From a checkpoint of a small autoregressive pixel model: 122500 training examples.
Rows from block 2 of a small autoregressive pixel model, named by matrix and row number. Rows with one number belong to one neuron. Each number is 128 + 32 x the weight over its row's rms, rounded and kept within 0 to 255. All counts start at 0. Numbers have three digits each.
After each neuron's rows are labels from the 100 images, of 14976, where the neuron reaches its highest value: "strongest on" is what is common among them. Only what is clearly more common there than usual is listed. The data: simulated grey scan slices of phantoms with and without marks.
# fc1: MLP up (model.blocks.2.mlp.fc1.weight, 1024x256), inputs 86-171
# fc2: MLP down (model.blocks.2.mlp.fc2.weight, 256x1024, transposed), outputs 86-171

fc1.244:136171125103071177137172143152128152179122145104158072155062137070120153139092157164108174118121129166095105107132139120151136170166109124121102157135165115105109165203107116151126117124127109116122096102149145101087120159114147079115106150170061120108090137
fc2.244:181088119168197074150113158148127071158135141116162150135145097134122162131160150122166139133184105108132156106115110126136152167142165107100113113141110110129121115100117078124047058115125129146091145080193163132115166166121121165075117091152144132184101168
strongest on: low contrast; limb; streaks

fc1.568:138150079137091116178117087079114109059134109162170085118105109171102178149110129146084113110171152140147147133144129148129140121152124114164155111174192144139085108086130094108074154139097125108089117109107081144112048106139155113101156139097085121200097144
fc2.568:167064096158093179115083138078139191139103100121184105128144130181120093178131087204137116119123154145129132135080116186104133153135175245081049131104098120127146179113115139134159071110131120062103139089119133114118109138173177145119122126162103136105099119
strongest on: low contrast; head; streaks

fc1.593:118115107120175071108160139117128161144140131137119100135151177091095136088150126056117088220163168151119140150179157123050146118110171188154158109152069135103095135108076144135098142152191135065173157077132117094121115182072063125124162102135156095191150159
fc2.593:193159155114124145113161143089148140183150117110123106127092135152168155152086125094088121168110129102112146131154144079146093126083113096143121146076130158124196130113107152134106174089097086093075157132095121144173145070161132146126108099095130143138178144
strongest on: low contrast; belly

fc1.608:102124139172117178153134086104144164171102171148107095136111137094147149174104128175185143150157129179178041137095139122140111100043110132123171099161098168093116121133124177140122114146125150167116166120167137109121155169131148132003125156159227121160130134
fc2.608:136174173108081082129122186181140057052135144161166111135156123136145176070115158171121132126165143101109145133168128123131135107071125102147130098143124133086123141111156083101128164082151109160136164079138101104148110151143114071157161158130171147108160081
strongest on: streaks

fc1.575:119094136105110193131181114175178088187114167053116135179178154140089084066127079146159101104141094177127112176097090092149110116147126082091142119077177142119113117133129147131210150150119210127112104179113119117155110155128115121133145139171196088126145160
fc2.575:138098109162151130128137102178152134063156086126140071119188107082138126116144116121193107049149155161118098103163189161127163157128184099196152119120113095123111168174166116046136115096127148153123178111120103101125170179136120134201154133104121113153144078
strongest on: low contrast; chest

fc1.72:121095137063059122125106115086114146133148102092165107137101131129151176105164083084098170096163135123131064149110130200094166147071126145094100125107119169160142167116141184115118173071145097129144130092135104124079120098130151151127137150144142158168142171
fc2.72:164072078149125128120179101166179161137139066092138147089124109151109089178157113108099139103136118169108078153144148129140147138077119128100127157135109089168186117112159147152126174085141131080087156154136113129076122095159067181117138194138158156143144117
strongest on: streaks; noisy; head

fc1.694:107144039095132132161114172141141155090154099143126152104090129152110197050180175136125088150161127104170150131134074098084141129118075098094124154090183162113148115135106135132157118115081094110109117042128150184204079187122113119137129146135116104128110084
fc2.694:085143076156176136133127089130118130167120156091136179115156153147155083087083094137214096082153123203185130113134152154109142157108109150173144090132132133136141173133093149128110096142122172089176176109130133131112075175127091121120170127087170079167081115
strongest on: streaks; low contrast

fc1.641:172134143130123165099084086154148184130136126129121096135128133170157153125095080075179103124121157078112103131171125139099134140086130103097135145111146094130138153097092125091108165148179119086173128153121148131147138188101077123222154129142098168163144134
fc2.641:108185199154187088121131104139036094161096144114073177124124131091130144130142150115164093150119113120078139098125149115164110143112148126173174139181193179144129073100185138111171082101150186118091092154142070078163124106122132156131067111106126106132133109
strongest on: low contrast

fc1.321:162126106021123082098128075119140123087157140136176167129080170085124060144074139118158130120117132131113094093132137128083134120136164117117139115123172157101082128109141181116151109143139176170110113169104172070107079130085192137123110148109079097053177194
fc2.321:104102128122103151083169099113107183080090133132113181182097164153142177190140155162092098115102124103158141142103081128088117136176141065183135121122102137063198129177133182159083132175094206151052116098087108088155176151138161089120060133169139149097165067
strongest on: low contrast; head; streaks

fc1.634:148107120179113114071120101153136133118173122117136071112113132121152090114084148159084196111128156118177109078135112110117127158131085137088186136136124114159135077183162136129033081123076117091124057168168188160036114195110082106106131076114150155139129085
fc2.634:064094153165133120131124161076117187146140137146128083124149104167179112102151117161106086094136066116141104138120096074079144132164100118143145190136070076139157142116100181169102142105127134125118175116147086103123129152125131088091093156132185114141056134
strongest on: chest

fc1.392:199155127129154113133092124079089118110103085114063044119169080079192180129141139161105114115111144148159120084137117169154121151114130092112148095151130105190121093139151064165113084091105151132110103166147165139119161181129077096214086158074082122135122172
fc2.392:078139119151162115124055129108110149100183105133145139118088126104125155126198080157146115063130113124135151088087070045148123158154127105100068159102146091111150163128107203099120131085109163100132095148127108123222173138105080141130071133108079162142102126
strongest on: low contrast; streaks

fc1.564:174101123096174194104128072152141093135130128185108137185113112072149134156094165120085178154160119158137090059118125109128188141116158121106115137143184094083137121120144132133161099092138128120075099184136100145109143173096150185092158090133170120130088111
fc2.564:135100157070150107175198140184155134120121123137182128175136149141136181105087089167166140139147115120125074166129144135152126112086171082141095174058126118159071118213092071075100107112189188121203130112095143130187186116133108110113113091127131147108104143
strongest on: low contrast

fc1.729:213102154102109126128095109133099155089155129114185102101083116046216144128081132139181138140133125103178171155117046113124139150121119153142165122142159115150153134096138165091148162134145135133099128092151101095137099172157167113096159147182152164099099132
fc2.729:133186118097118133156146103132134132163162166135127116144134110138098134187146135122108163108130173129109106117154121126188148058128191141155157090188171128118170116130127161110145130124087085159110067132180054094126072102100095110128145086084109132209160180
strongest on: belly

fc1.78:148103104134158109096160112149129094056133110124147152184087102167128094105078209144110130073098109056109150129153152121126124201105100111173128149086126121101146109123108109117090137135124070133126171154109107190122192137075145131097184091154119080142133057
fc2.78:133151148133069102132133167082036147070149124160144106088115092096118149133085116171185084080144120146148158089120143121162111123163189100201119173094116077150144103117098094097156090142129210079150150144148152139111130118119125155163165079175159078110111094
strongest on: belly

fc1.606:124132137060133135134142146091189178132117143146108149091109174100136136177161070076115145135110146122075033142146067167149179147076157115097087121086130112163081135132145121140115188101151141109098130128123135167096145072134109143148128152097159155133149146
fc2.606:126109144128134130164138097121179123177093116075102157098118165115133106129204041151140192157125097199090108127126153146128129167053170109101076107150113122151114119073143150110101178133133133097049125138149108106070091155165130128162129151115119123157149148
strongest on: streaks

fc1.203:193100173178084128159154145044128169112183130124196115120136063140114151166144139151063121124161076105126152068108179084056107142083136134125154159131146086188111164153110115115126120140125153123150102100044162115123133156184145166126084084096184199129147075
fc2.203:111141095115184143089093108165109144108130115124047107165142120146132185149115134145158171130121099095138121112132083059134196156185102122136099080115112121132138121127160143103147173146119123049153134063048130125101136181126129099087108153084143097074104097
strongest on: chest

fc1.99:143146110105158144157121130132102108178128110103105197046161065095095220148046115127147128123150131135155187130132081108133144123157099192102144073115101143087177077108098120144157190233107122114110096105134081104113095086187146131149165140055131136131102172
fc2.99:104116120131136118111118078127201114153108089156111137139117095180129116139192110147149138090147149088124094066102085139110126139081127128118149120116132132134150147084177082158114137122082075146124079093137080150144043077118146112123138081134134100187178199
strongest on: belly

fc1.128:110093117150038103097097151156169120102118166138137133120096145163092114160109152162124101121125084185138083121145207120181162137101094115099183110109206166191123091095140164143123039114150099132144140133137076103136155055167121135076151131136101165107119146
fc2.128:105127141160176119116117157138133089163087145136189171145079089172063100087146144152086187161168077118138188098140111147134153120136136108112104138138132118120140096115118125121082086180088114126129139085146202179073112178134101158117142083193130121069094151
strongest on: belly

fc1.696:116143173067144116142155067111168134182104169110131113065111132136160139151131074142133110119135164124146064087156109114132128147122091110135127070140172150169103125096190104200097129126114153079096085116143187139117096142148143181118196101146121135160126161
fc2.696:152160101148121176080100104158151154074175151179148159154159116124145066167115118131170150140099104091126106125134153135149163138131147145138145076078133118110099146192088071154146127160133085165118143161144144117105170088113129124161070034124165171100150107
strongest on: streaks; head

fc1.122:101144118083139136123132094098188186153158100118104094093117160121128062167154069110118140163104163146094058123192076150118163156104151123131120138074125112129111106120139150073099167146139178081106136123123112186087135107125105128144147162110121109169115153
fc2.122:099114130113171139171137080114161155180101092083084172104128124110130120121160081114147158155080082160080124132133150155109119097121118104108068107123138140160091156116108160105112158105090148104128152201153153180056119188135115147158147128065091121122137157
strongest on: streaks

fc1.480:109102075078077142145106148129108160134119150057184147128140149100126140120075124146158174086148132120154057185183168140118140133117154138098153114092180122118122128196141158108195090094104165219126092100094151165153103108087141120107137110093107087163210183
fc2.480:075133101146125114151069108042019173160137133173168164124116113168175196184119149169106098135112119139064149112129093103137138112122106149157113139172167188104122177194120131144205102128112144212096113053125114112157187166074164092093064074140108227090163149
strongest on: low contrast; head

fc1.286:132174089173185148166109115151107092118196097095158142140087149098137155120072101179146161144125102123150122100133202120104126105116139108098136190109092138100134132103127184090131109092154130091154110091113175089096113173105141082119126131102142155090101182
fc2.286:137146152133121066133097101150133113179079053078136181110118118156178151094081158130098138180088132134102100093108168063147182139117141098088059133159171134146138118099094200108144168111105188115113124184119133171140166164140128142154161140094081118123067112
strongest on: streaks; low contrast

fc1.495:121143122160121131147093185128058084133092145135068121153132194128179143139055136129153115128109178143125089116127096138114130094131138151113104202121093136126222153150104143164142088077111154115140121129173140092104195143147128105147126107085137129106156144
fc2.495:115129027206136131112099119096106151151071087168151151121139107177159138160081133115148110111111130159152132140122144117115182132118138121125080109094162078075125172119097169152175130025120140083118082131171180134162119123092125069136166069083063123165135125
strongest on: low contrast; noisy

fc1.310:175032087109044089156077143157193074106098097112122120139073110148135122095161112108123127125134141140160146110106052125101148071142140053163069144115169174079130096131157142101224107105171174131058110076133152133196114120165166181137193148107125090203092105
fc2.310:146063096166141112085131121148103124131140104115134156180135114142134146165163134079154115183169135110082158092080124130146153165130119111072099123123162101136130188112148188128096076059123147091143101161133090114110156169115142101150103088127078119123099147
strongest on: head; low contrast

fc1.248:156097118137039151149177068060131155103120155089107144078116102111034164126142147181144089143136116148113191101159135101116104092173136101100156117175130138112153089067148189116135099140098074164109141127147125083103127166067102099105079161131115098151132096
fc2.248:171114125133079145089136160170138094158116106139109130145147102088117132137150178142118137095121087091129112154089156156110120099154118119172109163107145123168106144112144136146039130197118119073162091148128116162189123146132080131100128141122179167172140055
strongest on: low contrast; head

fc1.507:174162111142126076139123153090095146109091114053123143136114126144064132121091184112123112098041140121105111114142117136116168162133115100166168134100159144160094162088112088108111124087175108105049139114087091109105161147062107104123117148148145183125119160
fc2.507:167146113085127101161174176086124117084113083059110083131178092158117121078157128180136130172158107084111166133082169116117165153094203096099073153109163155101145096112155188141159080172173109132099086159141128176099125182114140103112097111143164100099166121
strongest on: belly; streaks

fc1.484:117077149064145077164182083107104160123119144122110126100095115097140113184115153130098122123125133138108114131141189219188145142126101121112141064098117068080150117111109088182123131134152080119099139161112130156125107096111113208069136129072174135092167114
fc2.484:175167104099149174092115077116182137093111138157127156187169068095192142179099059109105138161092067113159105167201120130059154115130128146082188165150099106126127080166147114076178097134143087152070096126109082107145131103146106115151095099123130159082152100
strongest on: streaks

fc1.639:070126069118083098130080067130128116181065094122107152159117196133116168035129131141163102134120134128069157156111031173120151105147152166135153143065114054161145122149154068134162135169146126146180076150157155158094085096123182146128149112129089137147086069
fc2.639:147138163070124168109149111107107098120082109113201111105141087104148134141134098091117129114122161118185101138159142082151122117096107126154122096105123105134182150077110137173199154098115160087126180109166207125147131160140176151102096135126131144076121164
strongest on: belly

fc1.470:183144094185134108178115149147061111145137156133153082136155091098136138145168122150122145132096144077140097096101117141121122209168145109128132165160155182205063093055118110141125118115094155104120117137084130135097159159185152125129125153091133146086110151
fc2.470:147136162052217072110070134104154150124136113159167169195115118134123068111177108112090169186164147154123145069147174115163167176118108131092149174153164127138211087130088136140132134100161138160109108132128116199159133128198081190126122181109122146129120135
strongest on: low contrast; streaks

fc1.325:067092150166189169132131070097161104103172133128134128137134150020084084119130183096133138115127134116122113155148150153106113145107090088123181176123115172067125138130129200144140117144167113118109178162107073113143148166138103123173137102101163125154099074
fc2.325:141179076093140142141124147163156185126105115136158148167159110133045133169133136147133121150122113115111167091070150138140174109101161134181116165139112121137140165134163103108162136092135129172162175047056155141123175116084123126092142166161127113076138138
strongest on: limb

fc1.218:147118162129130071096163104154169156194130162147094125110147101158152089112074112105098170125170125146179162146116095178156099105082146095127204128163078129167138131177195115125116090094159151146179117160173152102151159124143079089114151141146130179085060093
fc2.218:136151167136143124095126155158134162109102120089154177101151096131118176141138178107084082151088115146130112122151136072102161097144127124141160121124116163093136075113113102173099151179114084197120122170107121157201186174132107113116098100091129095123152114
strongest on: chest

fc1.599:148179068095127106148158152119133151132151171115141098121119085082093103111169093086081126096112111089079032168159123136139116167080085038073143140138185071164108200136147200131108127103112139083143119090113071116072193124156134114145194115129089147165145131
fc2.599:098134101133156120115159114106121155115140173159131154162160127157159122108067146182162095106161093129112144082093210095111155089139172114120050102107126135046133113167125130103177127107152113112072148102160146088104124120141060132102128092135165126083166164
strongest on: streaks

fc1.367:092133087172156090108131167125134088125082151132163181112185078166080125142150123047082154170063158127061153109080138158172137106109103130136144128095145175086099201159128136148109151129181152145156156118172183153147135133101165172191091153121144106111112202
fc2.367:132049169158130171126146126134156121166056153169099129088071145142119167190163138158085149125180133067143114092127126207150024130102133143130146156174092168128120225162093149133078172106124125154106084139130105063149129145120147091095153144124128139114141098
strongest on: chest

fc1.384:150127108152125101111127141144105052170072061121065162131115174164152139083171166152072116136163152135126168119158115134127099121099128181093156151091082110128100201151101108080120143099179136082102160105140168128127192113129114134100134091099102138130115154
fc2.384:190164121092108126082126102202147128134082066075141141091128112159217182121131112157138148173117098129111156124062146129131143129135175097133105123132136159159147106083071081138110137078131108065137137179113115168113170117080138091181109144149153118154136118
strongest on: belly

fc1.690:119105138118090164166107085109129134168164086092090130112137151137138165138106104140184107144078125112107112150092097110163151127102122108064137143142041117066156098152031090106086143138154181109146156139133141142183136148165154132141136132113115116089159133
fc2.690:097143118112121172084156136155128127088162192118085070094161153138091131083130170091156114115143125091125142172165076184153141142118171077119204103096098105093120104128183153155126132133156118203154131142101130099081144063135132122114100211114118134109161113
strongest on: low contrast

fc1.221:123114077124089133168158109103113173142169159087085098103140083147129167147202129093110177127131150119176124147140143105119133143071221102139158145222123173155159146102154126122122067094134104112155145113131105125088168120088115159164131117062125163167114214
fc2.221:122108129126121147108104155129104103112153131147100058085102150109100160093184126195111071083200239096112134105118131142176141119173140143124112196073151119170177152138148143131099118168077135120149126119134163048146120117139095059207135137104157115099146176
strongest on: streaks

fc1.185:130100140130138134176159155141068151078123137188149138116150165148119130117124077084133124144108151145107124125171153144123111111131151068106121191134145130129122144098117116120147117151132140142059091137123101141168112122148065125115135116063137135159084098
fc2.185:097185124142097077146152147122189116122098066132116091144124105123069091124201128133108077180141142089139121162122109085144174139113162155133149162089126135115139117132108107152127133114076168185109146123122096122154073084177085176081112102070120126135178178
strongest on: limb

fc1.294:128156090167135132187058134152090124139119139142117156168119145079123138122117066119147126117187168130092079144077073142149143044127111119091132140151092124169124071102100119132133088156147105099105113120135135133103107118161159055118106120089122192163115112
fc2.294:105087101190139142118108082150148062148170121156071118146123049174087159132101130164068117127143158156127135089128102113172136127096140153085136136116077154111149153147141161162147116144133101108166144134133048121112152131143198116136147147103193164184108143
strongest on: streaks; chest

fc1.594:095114086107171121130108153172170140128127160135109114125135107173148127080150115149092180106089071117142112134180116144158082139082115146104106131085177185082144137198094137142115147129115088068092126124150099098067145128100111138162124156144173082086092134
fc2.594:108080126179186140164122151160154116098150054117195092138122119100113107119116127101144127102134148163099142142116133080121126182137116128208145071131138089132117099157113170111148140183101098173152092119134143137183119094143110100146094081128175122173108114
strongest on: belly

fc1.186:143138145112080151125115147135103137156115112097081144169121078186166067120099107135166101163122110115053049143100052098100111066127090132088081121166085157092149124140136108162139164098160128125092139126130133171142113071114117116129131171086080164139109127
fc2.186:137125167127138159196113123104156125124172111115177146136110136141150171109092191104093134107107112109100112116146175129134089090129156069096100118177131129159142116131139140117121083176111125130124061122147139115076121118188092085105153087097145130132163115
strongest on: belly

fc1.514:140108112196165166131163112038086133168148103059146141096118168167150127116128217140137115121116199106086072134171100160120173143111077109172141111132101151145108100126146168115131161166133121151159161162141129137104138143166132167164178168064151138094120215
fc2.514:213169064130124104128194081140164161120146115168147111139150109140114126130143070176124142117117080109137121134124204145075151096125137160128092144110169100090140133152105191144102122123159176138165137068070091125189197122115119147098085130202116183126146114
strongest on: streaks; noisy; head

fc1.169:142108069143162129137168123138116154140100116093170132136098160124112124137133048086159119125177143118127060071171162175118114178112216149107154102131115131129135141154132174160151035105177097146054107149117093122109130132141127064135150170073057158201087140
fc2.169:127125129158097162095161166123094135186112126175173159145127125082113135110175126130168122136109174130208183114119147079129101106138109110170133099149084191089126118123168126099133093172127077152113112140078106118139113134125104112205081107124086154048158086
strongest on: chest

fc1.531:148056119143084135116148154244114093093138050113126141142140128092114115129100119123139108087148144101131080104130059102054134124120133153157049137106173112130081082144168102123171138136158133139121151137136081112194115188114179155088172147042142127129120159
fc2.531:154147108154172114153113173116100220057091138148182156105133158108172107149198129132090145189110114126074140153146136101113108115170127083177105123126119099094125118121091170228118162071130170143141032120129157164185091112078156128126105088130130121079110114
strongest on: chest

fc1.553:140134126221142184129079089090141120096155167170059162121139120060159138108059081139168147150151117104090153084135102043096156139115126142140128174113181111143134102154139158105128178109149137175093099112122145078170093159144139165133148089049114146140142052
fc2.553:169040155179155109177103136119121160099109069115125191150100097140109211110077111204067166151154128019147153126096144125127142141140169092099142147157072134135126084138123157154134046082146138151150128153065113100116072118126171129124089109115105126126118120
strongest on: head

fc1.588:136085136136117111139112097108144170133127109097098197126114152151177118148018082118154097096124124180151160152107173152087109183083110065079078115097101183078119179082139157163141197148153138134148094149133142141097147073164172138170118171126105091086114187
fc2.588:149139118135071129116110151109113179070118141153116098153146132112193147162138116159137112114121147100107116101098089125132132128145136089151149047137154102164135142093082104120195133093072160141112093096085089096204184094118099135147151189112124126143151130
strongest on: low contrast; head

fc1.677:147132138139087101101105120223109122199125187114116121185122100075099185159140117125086162087112170127201160169120052165130149113176085126161143115121187153134167076048098111107136124126186142118204128149114162125125090117197106123116120203157141104135118136
fc2.677:150133053077128118138136089097168131125147077156076091128092119126141126120144095103127157086200077152160180111115088177156153157103197113163140115118119165164128116120153103115156126117082104155151097062136126112081150133073125107132129142141141110090130134
strongest on: belly

fc1.356:105108150104085082147143136143084184106120128152147101156151123104119119115089125123095130114155134064147083163110102153158113212093161142144122125118133164134168144149094116186144094022166215127138141173117148089102125162138099136157124126081110144184123143
fc2.356:068055084123124162090089122115028142113093154138185104119105076182119125151103119186159116125129103153117157100177113094096183133125096102163180102154155195060096135119110063097132139118132156226138049112120193114135154179082137150109122086160081147051093131
strongest on: low contrast; head

fc1.8:164086078138136128100151120141137086114108117123160099074142090128175151069207150089143071181100152133099114159149136115093104130146098194151143114110140121088117136179078108129155144053111110058115141181163113184124147094127077097097171113118111133137154098
fc2.8:119134104166138094136114151130139125152118075130113194126174111120118080126166112128191153108128119067109218142108118127167200124135168090129110125180056117146093106116123187180074113112121113105155144119155097115102204131130175151152086061128129123108083084
strongest on: low contrast; chest

fc1.57:117130183044091135126102125114139148100130159144113116187081121109146099133181166072086161125112139135121148134140086090112135092121143132178073123140125138155158152097151117141131127162147129196105184107072135114117123137101109130119138118125139175115145074
fc2.57:162144095119117147144108168135108141135207103089116139094110126156120098107086104155133103099118176124151143101172112109109129143100129102193102174122123150105100082043048174193151119114098163116170155074124124174149173187108108093120197158104201135157105084
strongest on: chest

fc1.275:130143088173142147088106147105107157152105133108127081132149168137141112080115091086113153148129157145152054105112119168125164181153095194118204138169218151143142105149083108119132172198187094124148100089086131125186107114189141128189095133126116104137127140
fc2.275:130223102130174094158110172120103108109141148115169170128104114084186166108107107141066120150111124117052105173167111168159201130134103167068135124160195150127135130146078145113182113125134152152127088072087079115160176142148174084121119160113150123104108133
strongest on: low contrast; streaks; limb

fc1.204:167104112148129130093096084067082143136113072138087141124170126137193141194192134136184099152137138153114160145136113113195064095119164108143088172103098118104135145172094129152115151091135126114162160134139164107158154131101136020096133106151149116161103131
fc2.204:103106114112140136136155159184088099097166142160130108124120113053142123110120172109162133118084121120090100141057081115046171162094159130127125098160115145154133210126151115110144081132125125081175140159093114090158167172152094135123149128148091145137164142
strongest on: belly

fc1.462:175125065136149122144089125112089133164100129145115100136060103125135157130097181148118069154136094146148105145129181130108131105085108150137101169123117149153189083149084148134133095126135170093094132125119124145128106153103083142101103162102133073128142113
fc2.462:116105105105121148106139177121141147071163129201128178069160114173191142167102112177161101162124088152126117105102152102099117167114116174085132091137155116110131105143112101118114117114161118103094150092128142085119129143115176133127163141116173121101105057
strongest on: streaks

fc1.323:103160139136168110081186107115100088173040162110114124095099167157117097208153065127110068109149137149134102163124115175122107104104073168143107145159112119169089140132134131167142206086124192194151116137136043125149114164145128127123137115134063144129114061
fc2.323:100184174167122122156096078158167178098177137092109120154171112085140100160084121143145132083096037140095164144081149100132131165110175111119108144153090136086100137082117147099136131109197102094123158126165184114132142121210181171133142174154109122147137150
strongest on: chest

fc1.353:123134093141102159093113088106102155137099082140089140154136153151117142148185151149119144160154126140135102097133090101200118151168130155144182141115108102164168161095098139113106084096121220056163156139167161098195142092113163154082143135119126164148111189
fc2.353:150136115105081121102147123150160115125137106136130166085084129116136124110098079101138171164127120134106136178110156106146121066109100181146168047155158118099133149144093159155114183108128016120169115109167106166145105143129116171171080138134153136131167141
strongest on: chest

fc1.449:098124166117176153117116075122089036112144131080133122140162129120150166124110121194126135174080125133147084092127134085138153150114124091061194143121132131075128164145148166128169132082159182159131134142135164058137169193090122130088155140134132110162090123
fc2.449:122151108169124088162117164137096071132125148055160078152149101136100176106132156197089080114113135103141141081092158110177135138139202057127091193136115152151128156082063133131098128062081107127156093102161127167182173169125067110092168149177067090164119138
strongest on: low contrast